config.toml
model = "masked image model"
dataset = "small charts drawn from random numbers"
train_examples = 101725
image_size = 48
crop_scale_min = 1
horizontal_flip = false
method = "mae"
mask_ratio = 0.5
loss = "mse"
encoder_arch = "vit"
encoder_norm = "rmsnorm"
encoder_norm_position = "pre"
encoder_activation = "relu"
encoder_mlp_ratio = 4
encoder_head_dim = 32
encoder_fused_qkv = true
encoder_bias = "all"
encoder_qk_norm = false
encoder_parallel_block = false
encoder_inner_norm = false
encoder_patch_size = [8, 8]
encoder_layers = 8
encoder_width = 192
encoder_positions = "learned"
decoder_width = 192
norm_pix_loss = false
decoder_layers = 3
init = "lecun_normal"
residual_init = "none"
optimizer = "cautious_adamw"
lr = 0.0022
beta1 = 0.9
beta2 = 0.98
eps = 1e-08
steps = 27500
batch_size = 128
epochs = 34.6
lr_schedule = "wsd"
decay_fraction = 0.2
final_lr_fraction = 0.01
warmup_steps = 1370
weight_decay = 0.05
Rows from block 5 of the encoder of a small masked image model, named by matrix and row number. Rows with one number belong to one neuron. Each number is 128 + 32 x the weight over its row's rms, rounded and kept within 0 to 255. All counts start at 0.
After each neuron's rows are labels from the 100 images, of 14976, where the neuron reaches its highest value: "strongest on" is what is common among them. Only what is clearly more common there than usual is listed. The data: small charts drawn from random numbers.
# fc1: MLP up (encoder.blocks.5.mlp.fc1.weight, 768x192), inputs 64-127
# fc2: MLP down (encoder.blocks.5.mlp.fc2.weight, 192x768, transposed), outputs 64-127

fc1.582 [161 170 113 140 109  86 196 126 121 191 163 159  79 127 137 126 166 157 179 125 134 102 131 111 190 114 137 131 157  97 110 137 158 138 144 132 134 142 143 143 135 140 119  74 107 129 162 123  34 187 141 151 116 156 149 151 106 156  98 147 147 108 107 122]
fc2.582 [109 111 106 171 228 175 142 105 158 150 160 145 119 149 125 128 128 168 158 138 150 126  82 144 106  96 121 106 147 160 113 103 115 132  99 135 122 121  67 175 135 138 146  82 118 120 188 111 128 127 106 101 116  59 188 140 120 129 115 171 126 143 219 116]
strongest on: heat grid; items: three

fc1.437 [153 165 151 102 118 119 132 164  92 127 164  92 123 115 127 151  90 110 216 154 155 106 169 159 120 169 188 144 118 106  72 170 126 115 130 129 129  84  95  71 110 172 133 111 143 145 101 179 103 112  95 155 142 162 128 130  89 185  89 154 145 107 117  93]
fc2.437 [ 73  97 126  98 146 141  90  80 100 147 147 169 145  98 132 163  91 171 182 163 108 172 144 193 190 158 126 191 178 118 149 159 133 105 111 160 119 129 115 144  70 147 107 130  89 129 155 152 134 134  76 104 115 136 120 109 136 148  97  78 128 118 111 128]
strongest on: dark theme; heat grid

fc1.374 [117 150 159 147 131 102 138 157 124 167 131 114 115 101  91 101 133 104 121  80 150 156 140 130 139 116 179 154 148 100 144 102 144 160 195 129 174 161 110 103 123 163 133 134 151 162 134 132 161  98 173  73 172 135 153 142  94 152 105 138 119 127 109 101]
fc2.374 [ 81 136 128 130 219 154 113 142 111 117 146 146  94 119 123 108  95  88 154 107  87  88 119 129 101 123  98 137 131 214  59  76 129 105 152 166 102 105 130 173 150  84 160  96  68 152 155 120 147 159 156 116 175  98 159 142 169 105 104 158 178 111 199 183]
strongest on: dark theme; grid lines; one colour; line chart

fc1.544 [153 151 103 162 127 166 147 128 184 109 140 139 131 135 170 120 101 101  89 115 148  77  78 124 200  79 122 130  85 106  99 145 151 124 215 104 131 195  94 103 108 104 107 155  97 163 138 128 137 162 193 104 118  83 135 110 114 173  99 119 113 166 111 156]
fc2.544 [ 96 106 137 143 106 149 139 114 106 125 132  87  81 121 131 146 118  82 178 137 117 140 130 149 124 161 134  98 147 135 146 113 123 154 100  77  88  86 125 154 153 113 105 144 115 158 119  82 120 140  97  70 134 119 170 156 132  76 109  94 183 100 176  90]
strongest on: stacked bars; items: four; bar chart

fc1.360 [178 162 110 109 125 125  70  73 126  98  83 135 124 136 155 145 235 174  44 135 133 169 155 152 112  91 136 118  96 121 171 173 186 120 158 112 144 125 102  83 107 146 160 143 151 134 125  78 106 135 106 128 130 101 118  74 166 145 167 112 188 117 113 103]
fc2.360 [132 136  96 148 104 145  66 135 129 173 179 115 140 104 140 114 141 152 138 136 106 113 172 150 120 162  62 117 120 169  93 103 175 121 157 141 150 120  80 126 158  90 109  93 107 114 175 136 144 155  76 115 111 119  98 165 125 126 101 117 129 117 178 148]
strongest on: radar chart; one colour

fc1.473 [182 138 136  80 126 120  61 130  96 171 156 145 112 133 134 162 133 125 157 107 159 130 117  76 125 101  93 151 114 133  97 154  65 131 104 151 207 122 140 170 206 117 142 161 164 149 119 148  71 111 129 178 156 135  89 129 112 118 128 109 145 103 118 127]
fc2.473 [111 132 109 151 146 127 152 123 160  78  88  86 149 120 159 122 118 139  97 132  77 141 139 107  68 119 120  89 147 115 167 133 152 168 158 109  91 138 125  81 121 130  97  88 128  79  95 104 109 147 167  98  65  99 228 159 122 122 123 135 117 109 140 121]
strongest on: one colour; step chart; line chart; trend: falling

fc1.302 [125 141 104 171 113 113 169 122  97  66 152 141 146  89 166  99 124 151 127 215 119 114  95  84 130 145 136 131 125  96 139 135  59 102 154  74 116 162 144 102 100 201 163 141 102 109 201 128 115 164 136 150 125 127  87  66  95 134 122  96 107 102 110 155]
fc2.302 [ 99 149 158 157 128 177 117 149 120 167 132 100  77 136 108 166  78  87 118  73 101 144 145 134  76 114 136 143 105 119  67 120 130 185  85 169 132 126 133 186 111 117 126  52 119 150 174 149 109 126 149 194 173 135 126 192 120  99 114 114 161 133 188 134]
strongest on: stacked bars; rising; horizontal bar chart

fc1.72 [152 153 115 119  99 121 121 139 147 139 137 128 130 137 109 133 105 154 180 115 132 150 166 137 142  83 114 122 118 151 150 112  98 121 176 130 151 121 100 155 107 121 147 126 141 164 138 125 118 142  70  85 146  94  58 147 128 164 118 121 115 127 106 122]
fc2.72 [ 79 149 137 112 119 141  92 181 114 108  87  83  73 114  84  76 133  85 168  83 103 145 114 124 118 124 121 167  85 115 134 118 164 133 123 152 116  97  53 158 111 168  98 141 180 149 138  96 155  85 148 108  91 104  71 121 115 153 117 134 138 183 182 138]
strongest on: radar chart; grid lines; one colour

fc1.339 [133 125 155  84 118 140 110 160 150 149 136 110  54 133 131 120  93 111 158 141  61 183 135 155 147 147 124 125  82 102 126 108 113  91  95 130 183 182 130 125 112 172 123  96 120 105 140 129 116 174 124 163 138 112 157 158 165 162 158 169 163 153 113 131]
fc2.339 [ 71 130 113 141 145  90  58 129  98 120 156 175 181 110  68 113 117 139  60 137 218 146 170 129 108 101 122 157 136 160  78 188 166 173 166 124 102 152 134 109 150  86 154 122 158 156 139 104 124 151 158 107 120 108 109 145 109  84  91 120  86  95 141 118]
strongest on: heat grid; horizontal bar chart; items: four

fc1.741 [131 126 163  74 110 126 104 148  90  92  94 171 180 131 147 119 143 109 127 164 120  80 116  67 119 122 124  93  88  85 121 192 129 114  94 112 127  98 137  65 105 136 158 164 129  93 148 108 113 151 131  99 117 122 135  91 116 102 134 159 168 116 118 126]
fc2.741 [ 62 148 117 142 236 172 106 175 140 111 156 117 106 157 104 120  86 104  78 117 122 184 109  99 103 107 123 146 110 164 130 116 100  99 130 138  53 180 108 151 158 145 100 140 108 141  92 140 104 160 139 123 108  90 134 120 114 140 138 127 155 116 255 145]
strongest on: pie chart

fc1.95 [133 147 159 114 119  94 123 196 145  21 109 119 132 132 124 109  90 142 162 109 130 138  92 161 144  98 127  59 133 203 139 138 127 113 103 114 162 142  70 137 156 146 115 176 206 202 181  81 103 144 146 129 141 116 129 139 136 111  78 139 124 152 111 170]
fc2.95 [ 62 150 144 136 136 181 141  59 109 177 117 142 166 160 145 121 106  60 131 101 124 120 149 172 137 132 125 171 118  45 162 129  63 123 172 120 109 126 114  82 157 137  81  95  71  95 114  63 119 119 125 125 109  70 140 164 113 215 155 161 151 100 143 119]
strongest on: lollipop chart; falling; line chart

fc1.634 [131 102 100 115 112 144 142 132 174 102 138 125 128 109 137 138 140 145 116 104  95 138 144 213 152 114 134  89 154  63 184 131 157 117 179 109 129 166 113 100 143 104 132  70  78 113  95 152 144 152 157 135 152 132 135 101 206  81 124 100 114 101 106 148]
fc2.634 [ 74 169 103 120 160 102 146 194 126 160 129 147 150 128  96 103 155 172  86 136 147 166 132  77  33 162 132 163  96 169 116 146 110 159 104 101  70 123 138 148 140 150 136 169 187 134  73 102 170 111 143 148 131 117 107 135 107  35 149 150 151 105 202  68]
strongest on: items: three; stacked bars; bar chart; trend: flat

fc1.522 [188 104 176  77 108  90 119 127 136 145 177 145 149 120 123 144 112 138 143  76 159  79 141 196 113 116 129 144 144 117 127 190 154 110 182 104 128 131 125 121  72 129 143 160 148 182 119  81 174 120 150 132 132  92 136  82 167 121 148 153 119 175 115 180]
fc2.522 [ 91 153 158 131 116 140 125 163 119 147  96 161 101 141 116 120  83 138 139 101  83 128 108  84  92 158 134 198 177 112  56  74 114 126  99 125 132 146 136 162 144  85 150 125  96  88 124 161 173 103 150 164 128 128 180 134  96 180  69  95 153 144 190  78]
strongest on: items: three; bar chart; trend: dip in the middle; stacked bars

fc1.588 [131 129 150  90 124 122 143 166 105 128 108 109 184 108 110 135 170 172 141 137 100 145 182 122  83 133 158 108 167  93 192 119 129 139  96 117 115 114 177 111 148 100 116 139 161 151 109 141 158 147 124 146 170  90  98  93 159 155 166 107  85 143 113 131]
fc2.588 [ 90 137 159 142 129 190 105  82 109 128 143 144 121 134 108 115 159  98 110 149 111 181 175 176 139 121 125 131 138 152 132 205 144 118 114 152 103 120 165 120  92 152 100 161 125 147 183 207 117 179 122 139 129 122 103 215 159 120 201 157  68  93 171 153]
strongest on: radar chart; dark theme; one colour; items: eight

fc1.365 [157 146  69 150 123 142 204 155 147 150 161 134  61 158 150 121 152 136 164 137 104 130 102 141 201 130  78 104 122 102 151  82  95 133 163 126 163  99 190 150 165 122 109 124  75 115 105 135  81 145  96 159 136 124 126 168 106 158 126 192 172 137 120 145]
fc2.365 [127 147 115 135 122 116 106 148 109  93 150 116 142 135 160 133 115 140 169 121 192  84  43  77 172 175 133 122 125 126 147  73  77  96  78 166 155 126 147 101 158 159 185 106  95 103 146 189 195 121 149 126 114 107 133 138 103 147 156 155 171 123 186 127]
strongest on: one colour; grid lines; histogram; peak in the middle

fc1.747 [131 108 147 142 102  88 122 142  97 149 167 108 167 110 118 116 147 133  98 120 121 172 118 100 174  79 221 125 142 133 107 141 137 109 117 143 126 158 129 115 127 148 112 145 186 139 154  88  56 182 116 107 123 123 141 102  80 144 156 136 189 141 113 135]
fc2.747 [101 179  96 142 219 152 158 128 125  96 109 162 179 128 132 160 153 170 133 125 121 197 125 130 115  98 141 115 142 123 152 160  76  86 165  94 116 177 104 141 152 174 121 131 137 128 165 104 124 111 150 176 114  58 135 141 175 152 162  98  88  90 132 111]
strongest on: pie chart; dark theme

fc1.701 [177  84 144  86  94  94  47 126  89 126 117 130 114 134 132  98 106 160 123 101 144  86 136 130 102  68 135 112  76 179 141 138 134 159  72 118 152 105 117  69  95 109 148 144 167 117 115 160  93 139 106  78 137 172 103  81 165 181 153 122 175 122 117 163]
fc2.701 [ 86 144 109 122 193 108 144 111 159  95  68 117 131  89 111 123 144 152  99 115  92 159 126 129 129 114 117  74 144  79 149 166 136 144 184 130  88 151  97 142 105 148 146 108 153 121 150  94 128 131 130 143  48 115 180 114  79 120 105 138  96  73 225 141]
strongest on: radar chart; one colour; grid lines; items: seven

fc1.647 [121  92 161 159 135 161 122 137  90 135  86 165  88 154 146 137 156 120 120  59 112  39 147 117 125 171 132 189  57  98 107 151 129 162 107 133 134 126 153 146  71 148 124  87  73 174 151 114 126 137 136 111 135 171 132 144  81 207  47 113 108 141 110 200]
fc2.647 [134 209 148 116 132  65 180 117 156 108 136 119 139  97 147 147 165 191 147 159 130 217 160 169  91  41 138  85 158  96 133 128  86 155 139 104 125 161 137 120 165 122 145 147 154  92 119 142 152 123  95 107 114 101 141 105 221  52 161 144 120 129 164  62]
strongest on: heat grid; horizontal bar chart

fc1.345 [114  84 104 185 121 132  86 128 132 154  98 122 115 125 110 119  79  99 140 142 103 127  85 103 156  98 101  93 173 120 206 133 194 127 130 130 115  82 147 165  97 115 160 122  58 103  62 102 140 161 178  92 143 149 127  67 109  45 121 165 141 109 118 108]
fc2.345 [ 98  63 133  99 162 195 133  92 140  98 132 107 136 128  91 129 119 112 169 121 130 136 140 137  82 116 130 174  97  98 126 192 141  98 177 154  68 164 168 186 108 156  74  86 129 163 131 101 148  97 105 126 126 122 124 144  78 114  88 103 154 144 128 127]
strongest on: pie chart; ring chart

fc1.727 [130 148 138 126 145 109  96  89 143 150  95 185 149 141 143 132 159 172 182 133  99 139 121 107  99 164  82 135 120 104 189 232 141 148 123 119 149 106 141 132  59 126 137 161  99 129  69 106 129 138 110 101 115 121 139 134 169 166 154 145 108 135 109 158]
fc2.727 [115 151 159 126 102 131  96 108 125 135 147 100 118  77  68  36  98 138 106 129 107 141 176 131  82  98 113  89 149  82 106 146 163 137 137 130  93 155 118 160 161 133 127 118 132 116 112 118 122 102 117 109 108 130 180 176 135 142 117  88 133 138 184 101]
strongest on: heat grid

fc1.395 [122 133 150 153 133  91 131 149 115 139 122 138 146 111 111 117 201 118 163 103 170 186 157  76 136 155 193 149 144 138 146 159  95 154 152 118 148 133 106 116 146 134 199 157 155 200 128 126 114 139 131  88 177 144 140  68 105 185 131 144 123  60 122  68]
fc2.395 [ 90 142 115  99 207 148 130  65 145  81 133 188 153 152 153 129 121 144 178 146 134  97 143 174 145 146  58 114 119 144 143 144 150 122 196 163  57  61 128 111  93  89  93 128 131 118  96  82 187 117 105 127  84 103 132 152 141 112 126 112 187 124 117 131]
strongest on: dark theme; lollipop chart; step chart

fc1.152 [119 150 137  83 116 125 109  97 120 125 151  92 138 123 115 111 176  55 129 147 110 138 172 138 151 129  76 123 144 178  90 149 104 147  82 132 133  80 176 103 111 121  85 129 125  93 146  82  83  90 113 139 116 131 131 186 104  97 149 220 193 174 114 135]
fc2.152 [141  99  86 174 148 131 138 234 120 104 133 121 188 123 130 128 158 110  82 120 104 160  65  91 135 123 149 109 185 148 151 149 132 120  69 124  95 105 155 110 196 137 108 121 113 130 180 144 159 124 130 137  99 165 119 114 143  89  89 134 102 115 150 157]
strongest on: one colour; line chart; peak in the middle

fc1.619 [119 161 153 157  87 122 161 141 200 106 179 100 169 110 109 117 124 138 142 122  79  98  72 153 175 106 152 137 141 128 203 147  85 112 156 139 123 120 166 106 149 135 118 140  88 101  79 107 193  80 139 130 125 125  75 107 148 147 159 172 116 163 118 101]
fc2.619 [122  82 121 100 147 131 127 161 151 133  45 131  79 145 154 128 122 123 106 122 176 155 180  53  86 121 136  59 115 133  98 118 150 116  85 144 148  89  52 123 121 136 138  49 205 205 131 165  84 186 127  91 106 113 144 140 136  81  79 113 132  94 101 130]
strongest on: dark theme; ring chart; pie chart

fc1.105 [148 165  89  62  83 123 114  76 142 125  90 124 156 133 113 132 165 165 129 166 102  63 144 196  89 124  92 166  64  95 170 146 126 125 176 145 134 113  96 146  99 168 150 176 177 141 134 130 137 113 114 141 141 125  93 135 112 170 164  90 116 160 109  91]
fc2.105 [142  51 125 160 135 100 147 104  87 103  94  70 191  85 103 132 125  59 139 142 152 150 116 116 169 103 132 141 194 151  75 130 142 100  75  73 129 106 172 120 137  81 137 138 109 180 138 128 151 107 138 107 134 128 105 104 194  30 102 144 140 110 144  79]
strongest on: stacked bars; bar chart

fc1.25 [163  91 135 108  77 134  93 127 166 102 148 163  36 117 120 118 108 157 162 152 165  95 153 141 112 130 191  92  87 120 122 106 157 133  76 137 127 121 186  78 111  69 156  98 140 121  94 151 109 160 112  68 106 146  81 110 142 134 112 162 171  96 131 109]
fc2.25 [ 58 154 133 121 188 132 170 147 170 133  86 113 166 131  93 134 146 144 109 102 101 131 177 113 162 161 150 154 161  94  79 156 129  93 172 113 124 120  76 181  89 159 117 154 148 176 128 114 144 132 157  85 132  78 203 111 146 133 113 150 106 168 255 129]
strongest on: heat grid; items: five

fc1.363 [123 101 126 103 112 148 123 142 105 118  73 119 170 104 109 136 162 129  52 101 115  90 139 108 129  79 134 205 143 143  97 105 126 111 167  93 176 170 137  93 109 148 152 156  93 128 135 136 135 157 189 124 117  89 115 105 148 143 103  93 107 142 107 179]
fc2.363 [154 124  97 147 170 126  91  78 149 109 164 133 170 152 177 121  72 159 207 136 120 123 120  91  94 186 100  70 124 121 155 131 154  94  84 137 112 130 133 153 120 124  95 112 125  86 101 162 161 140  51 128 154 141 170 131 109  87 144  89 120 148 120 119]
strongest on: scatter plot

fc1.631 [143 123 153 167  96 154  85 151 170 153 137 133  81 142 111 162 120 115  83  85  75 128  94 140 121  53 136 120  88 159 109  81 139 161 139 143 136 108 115 165 153  93 149  81  99 169 128 179 141 143  64 135 156 168 115 142 120 147  93 147 135 110 121 182]
fc2.631 [110 164 192  86 116 102 138 161  94 113 146 102 200  77 144 150  99 108 200  90 112 168  53 107 126 111 114 154 169 125 154  93 160 109  62 119 154 173  70 112 182 109 106 134 138 102 164 119 220  80 162 152 152 111 115  94 243 134 208 161 140  91  97 168]
strongest on: dark theme; heat grid

fc1.569 [157 177  70 154 140  86 148  90 152  95 128 166 121 145 149 148 155 153 120 115  93 140 120 119 180 137 112 107 148 141  97  75 186 178 106 116 114 124 179 116 108 105 145 115 124 118 162 120 138 133 164 131 113  83  85  70  75 106 126 137 129  98 115 143]
fc2.569 [ 63 132 103 162 139 146 137 227 132 109 164 137 184 126 109 114 110 116 147 107 107 139 117 132 118  77 136 155 140 127  99 102 106 153 121 106  73 117 145 139 190 120 107 130 122 176 123  97  92 132 151  90 168 112 226 177 108 174 131  96 190 160 186 133]
strongest on: stacked bars; items: four; dip in the middle; kind: lollipop chart

fc1.698 [131 174 191 112 127 176  83 109 107 131 137 167 104 143 134 184 124 136 160 120 157 157 154  97  96 159  64 132 110 115 130  75 140 111 114 132 134 110 142  83 104  82 129 146 122 118  89 179  79 171 158 131 130 174 129 127 181 144 149 106 140  78 107 161]
fc2.698 [ 83 104  93 164 178 124 120 140 106 104 125 161 110 116 108 124  82 125 146 160 144 114 139 105  80 122 109 175 123 151 104 130 119 101 164 136  95 149 136 155 158 110 148  55 130 129 112 108 115 148 144 117  98 111  94 158 121 111 115 127 150 133 255 152]
strongest on: pie chart

fc1.26 [131 120 141 100 119 126 122 155  82  93  76 110 181 122  82 103 180  69  43 141 143 101 129 170 132 119 122 157 128 171  93 116  90 151 136  94 177 132 153  93 137 130 116 145  96 104 161  68 131 121 177 103 131 141 125 122 129  86  86 150 133  94 114 129]
fc2.26 [159 100 106 151 155 163  94 124  81 114 171 127 139 135 147 120  47 172 202 119 136 116 104 127 125 172 109  73 146  58 158  97 134  99 136  89  86 157 136 179 110 120 105 124 100 144 125 165 150 208 118 147 123 110 150 138 121 107  99 112 104 132 125 178]
strongest on: scatter plot; falling; dip in the middle

fc1.73 [199 163 109  53 101  99  93 123 174  97 154 101 100 131 129 117 135  62  88 130  80 138 129 107 152  81 106  86 118 130 142 179 129 117 155 145 147 110 121  55 148 148 147 116  80 129  79 129 151 141 110 176 128 115 151  96 156  89 150 147 163 159 117  97]
fc2.73 [128 153 134 156 141 202 163 117 109  84 134  54 164 189 186 109 109  87 176  80 102 154 135 174 151  94 150 120 103 132 160 128  74 115  68 133 131 113  99  97 133 165 114 112 106 139 202 143  69 122  52 126 143 113 134 148 125 157 181 160 170 126 150 141]
strongest on: radar chart; one colour

fc1.165 [151 120 129 160 119 139 173 141 163 180 153 164 123 131 114 120 128 182 173 134 111 165 178  85 102  72 140  86 141 136 134 112 168 146 138 126 140  91  89 191 186 153 146 174 148 191  73 139  99 140  67 122 146 170 156 128 101 138 107 157 161 143 111 155]
fc2.165 [137 102 158 116 195 149 114 113  84 104 139 128  73  91 122 148  90 186  90 187 142 115  88  97  88 104 108 108 110 132  54 155  91 122 131 187 104 109  24 157 168 152 131 100 197  85 157 143 183 108  49 168  91 169 136 109 158  96 150 111  76 130 138 123]
strongest on: one colour; dark theme; radar chart

fc1.470 [109 140 129  92 106 127 108 120 157 127 107 139  64 138 126  95 130 153 146 145 119 124 107 172 109 166 101 104 130 109 175 124 139 138 132 131 125 115 123 191 130 158 219 149  59  85 103  89 121 208 137 140 154 112 117 133 106  75  99 176 136 130 109  89]
fc2.470 [143  81 139 144 126 106 139 106 106 172  87 181  89 158 136 117 121  82 128 115 153 123 125 157 131 131 111 139  89 194 147 109 191 135 122  95  81 106 118 148 139 133  90 130 141 158 164 110 134  86 154 158  86 160  65  64  93  98 115 146 115  99 134 104]
strongest on: one colour; radar chart

fc1.39 [120 115 130 170 122 116 136 108 183 127  82 150 113 123 110 107  54 162 144 157  94  96 107 182 104 108 147 150 109  92 198 116 177 150 170 124  97 146 112  80  69 108  86 114  95  77  76 155 105 135 165  86 120 115 138 145  79 116 123 150 138 143 116 130]
fc2.39 [102 100 134  90 173  92 146 150  62 130 147 106 183  94 134 140 158  73 108 116 170 130 155  48  96 130 119 150 128 188  70 105  75  64  96 112 162 139 127 136 143 153 158 153 153 139 139  98 133 126 124 161 139 121 108  99 153 150 137 128 150  61 117 117]
strongest on: items: three; bubble chart; bar chart

fc1.761 [164 110 107 109 116  84 125  85 147 101 134 117  92 128 125 127  99 131 116 135 105 109 102 170 140  54 134  33 153 194 194 127 114  88 108 135 128 113  94 129 144 119  80 127 177 125 104 126 136 110  61 143 133 169  96  97 152  77 167  76 157 168 117 170]
fc2.761 [150 160  47 113 174  98 105 129 144 161 181 146  60 138  95 120 139 139  98 169 100 129 115 206 145 162 139 153  73 172  97 102 178 135 121 124  80  85 137 100 111 135 122 101  70 158  70 105 127 155  85 150 128 160 117 136  98 137  61 102 125 111 102  94]
strongest on: radar chart; ring chart

fc1.287 [201  65  97 120 111 107 121 133  84 163 131 111 124 130 148 139 152 118 113 141 146 127  92 137 180  90 125 109 159 193  40  60 167 100 154 118 203 149 148  90 187  94 150 133 112 108 149 117 138 175 126 102 127 160 155 137 150 126 121  78 147 122 107 149]
fc2.287 [177 133  87 132  97 112 132 158 143 144 126  85 131 107 152 138 174 120 156 162 136 169 102 142 171 182  97 120 120 181 138 127 142 128 140 111 149 143  88  94 158  94 155 108  94 138 136 118  96 151 132 155 153 147 168  99 131 127 129 112 164 136 112 121]
strongest on: one colour; step chart; dip in the middle

fc1.327 [126 100 154 136 107  98 129 114 121 136  64 103 151 146 107 120 115  99 196 120 131  82 124 151 166 134 123 168  95 134 150 109 133 212 106 137 121  63  70 162 115 116 149 116  89 105  67  86 134  88 143 117 158 146 118 144 137 154 131 138 183 112 121 101]
fc2.327 [103  52 124 146 131 103 106 134 106  95  59 166 149 138 158 101 116 104 116 126 153 103  97 113 134 137 137  89 117 125 149 172 187  98 127 130  60  60 121 163 114 114 162 119 123  81 123 182 113 177 138  82  67  81 141 147 121 110 101 109 172  91 201 135]
strongest on: pie chart; ring chart

fc1.654 [162 130  56 140 122  79  59  91 117 162  83 163 155 121 150 113 149 137 112 160 146 152 144  94 130 147 110 164  84 160 106 198 163  93 178  93 146 159 143  71 112 176 126 157 135 122 122 142 183 137 141 132 137  76 131 170 108  67 144 134 140 169 112  92]
fc2.654 [105  85 149 180 139 130 157 145 100 143 184 110 117 111 141 157 147  99 119 115 178  94 115 126 120 106 114 173 146 183 118 122 170  90 122 111 121  97 124 138 124  92 101 143 139 167 125 168 154 143  72  76 114 106 102  76 134 135 144 132 155  81 183 156]
strongest on: scatter plot

fc1.745 [140 156 120 111 108 102 156 124  86 136 136  85  89 151 152  99 166  84 118 167 160 188 161 161 183 113  89  95 172 114  79 102 128 144 113 124 163  67 156 107 174  84 126 117 110 120 108 134 145 151  92 129 112 102  76 106 127  68  99 201 150  93 120 135]
fc2.745 [108  88  97  89 126 151 170 157 151 174 107  96 166 136 116 112 142  70 145 152 136 141 103 103  82 133 168 162 114  78 156 143 129  94 150 137 113 170 126 135  69 142  91 109  91  70  67 134 113  74 152 116 159 124 194 128  93  79 130 108 129 176 178  75]
strongest on: scatter plot; grid lines; peak in the middle; kind: lollipop chart

fc1.359 [121 176 121 143  87 118 129 157 112 150 135 108  65 129  88 140 158 116 118 153 127 153 182 149 158 130 183 153 157 125  70 172 166 151 108  92 129 124 162 157 124 155  99 107 130 125 146  92  96 145 109 132 124 120 150 148 172 159 144 143 125 138 109 101]
fc2.359 [161 121 117 120 136 122 112 152 151 144 133  86 105 149 127 110  71 123  65 111  68 117 105 117 109 114 131 114 129 109  76 134  94 124  97  74 145 188  81  94 153 140 112 147  83 102 166 101 140 186  93 146  85 147 149 124 153  80 118  93  98 161 187 115]
strongest on: heat grid; dark theme

fc1.563 [128 124  26  58  93  72 109 119 154  98 115 156 200 145 129 124  91 161 177 130 123  80 130 122 128 135 148  80 142 153 133  96 117 178  83 128 113 112 143 108  92 123 129 151 169 136 135  84 158 197 152 129 127 112  68 129 104 152 137 126 172 158 122 141]
fc2.563 [ 48 137 186 184 186 150 147 146  82 110 177 126  93  86  97 140  98 120 192 137 132 131 114 177 124 164 112 199 104 166  77 105 175 115 145 152 100 104  71 154 184 144 140 122 115 156 176 199 119 103  88 170 132 101 124  86 101 147  80 161 134 102 122 109]
strongest on: pie chart; ring chart

fc1.752 [ 87 137  83  93 111  95 112  87 131  90  96 157 159 147 116 142 134 123 120 118 198 158 129 148 151 171 112 144 117 159 112 178 111 135  82 140 157 109  91 169 146 139 199 217 170 129 166 112 121 118 102 177 162 157 124 130 102  68 151 195 157 140 102 123]
fc2.752 [ 82 181 115 173 115 135 178 120 182 103  86  88 120 155 154  89  61 162 168 141 110 127 128 167  86 164 163  80 159 102 167 148 148 112 147 155  75  99  75 170 143 116 105 118 118 122  80 134 131 141 100 142  99 139 151 152 142  93 105 140 193 165 219  96]
strongest on: one colour; line chart; peak in the middle

fc1.150 [149  95  73  87 109  69 110 146 185  56 177 144 158 148  85 134  94 151 131 105 118  80  97  96 108 118 140  81  97 136  93 133 106 234 119 129 106 134 153 103 103 138 163 121 165 183  88  52 180 158 195 167 121 125  36 137 185 101 158  96 127 151 121 123]
fc2.150 [101 141 130 110 133 156 116 140  81  77 121 140 164  68 114 169 138 126 146 131  82 169 163 229 152 195 114 184 145 192  71 132 133  66 102 125 109  63 125 119 155 137 119 181 135 124 178 198 161 105  93 135 153 123 128 119 131 165 103 145 120 145 151 123]
strongest on: stacked bars; items: six; rising; kind: bar chart

fc1.30 [128 130 123  64 125 118  93 163 134  52 164 131 146 136 113 154 118 170 114  68  90 110  77  75 169 132 114 140 122 176 142 100 102 189  91 148 132 105 144  73 141 100 108 111 145 121  95 135 144 160 153 116 148  97  81  92 144 125 147  90 152 146 117 167]
fc2.30 [ 83 198 131 139 205  76 118 132 125  97 133 135 145 129 122 132 113 108 156 135 129 119 126 201 178 184 131 147 119 180 131  91 159 195 126 125  98 102 112 118 180 130 125 159 109 165 144 107 136 141 109  96 126  75  94 105 150 178 133 139 109 134 194 130]
strongest on: pie chart; ring chart

fc1.371 [133 175 175 126 120  97 118 128  72  66  87 133 165 126 118 116 152 171 113 141 161 115 116 138 156 139 144 149 175  75  99 120 143 135  97 117 179 126 164  99 150 127 186 165  98 152 122 162 144 155 196 179 133 167  90  89 213 104 123 192 137  60 116 129]
fc2.371 [ 98 110 136  97 202 148 170 138 127  76 147  64 126 149 142 128 175  80 116 103 111  80 163 142  68 140 149  66 140  92  99 140 148 134  96 130  92 107 142  82 130 158 115 133 115 128 162  71 129 107 122 120 103 135 174 146 161 146 149 122  91 133 163 203]
strongest on: scatter plot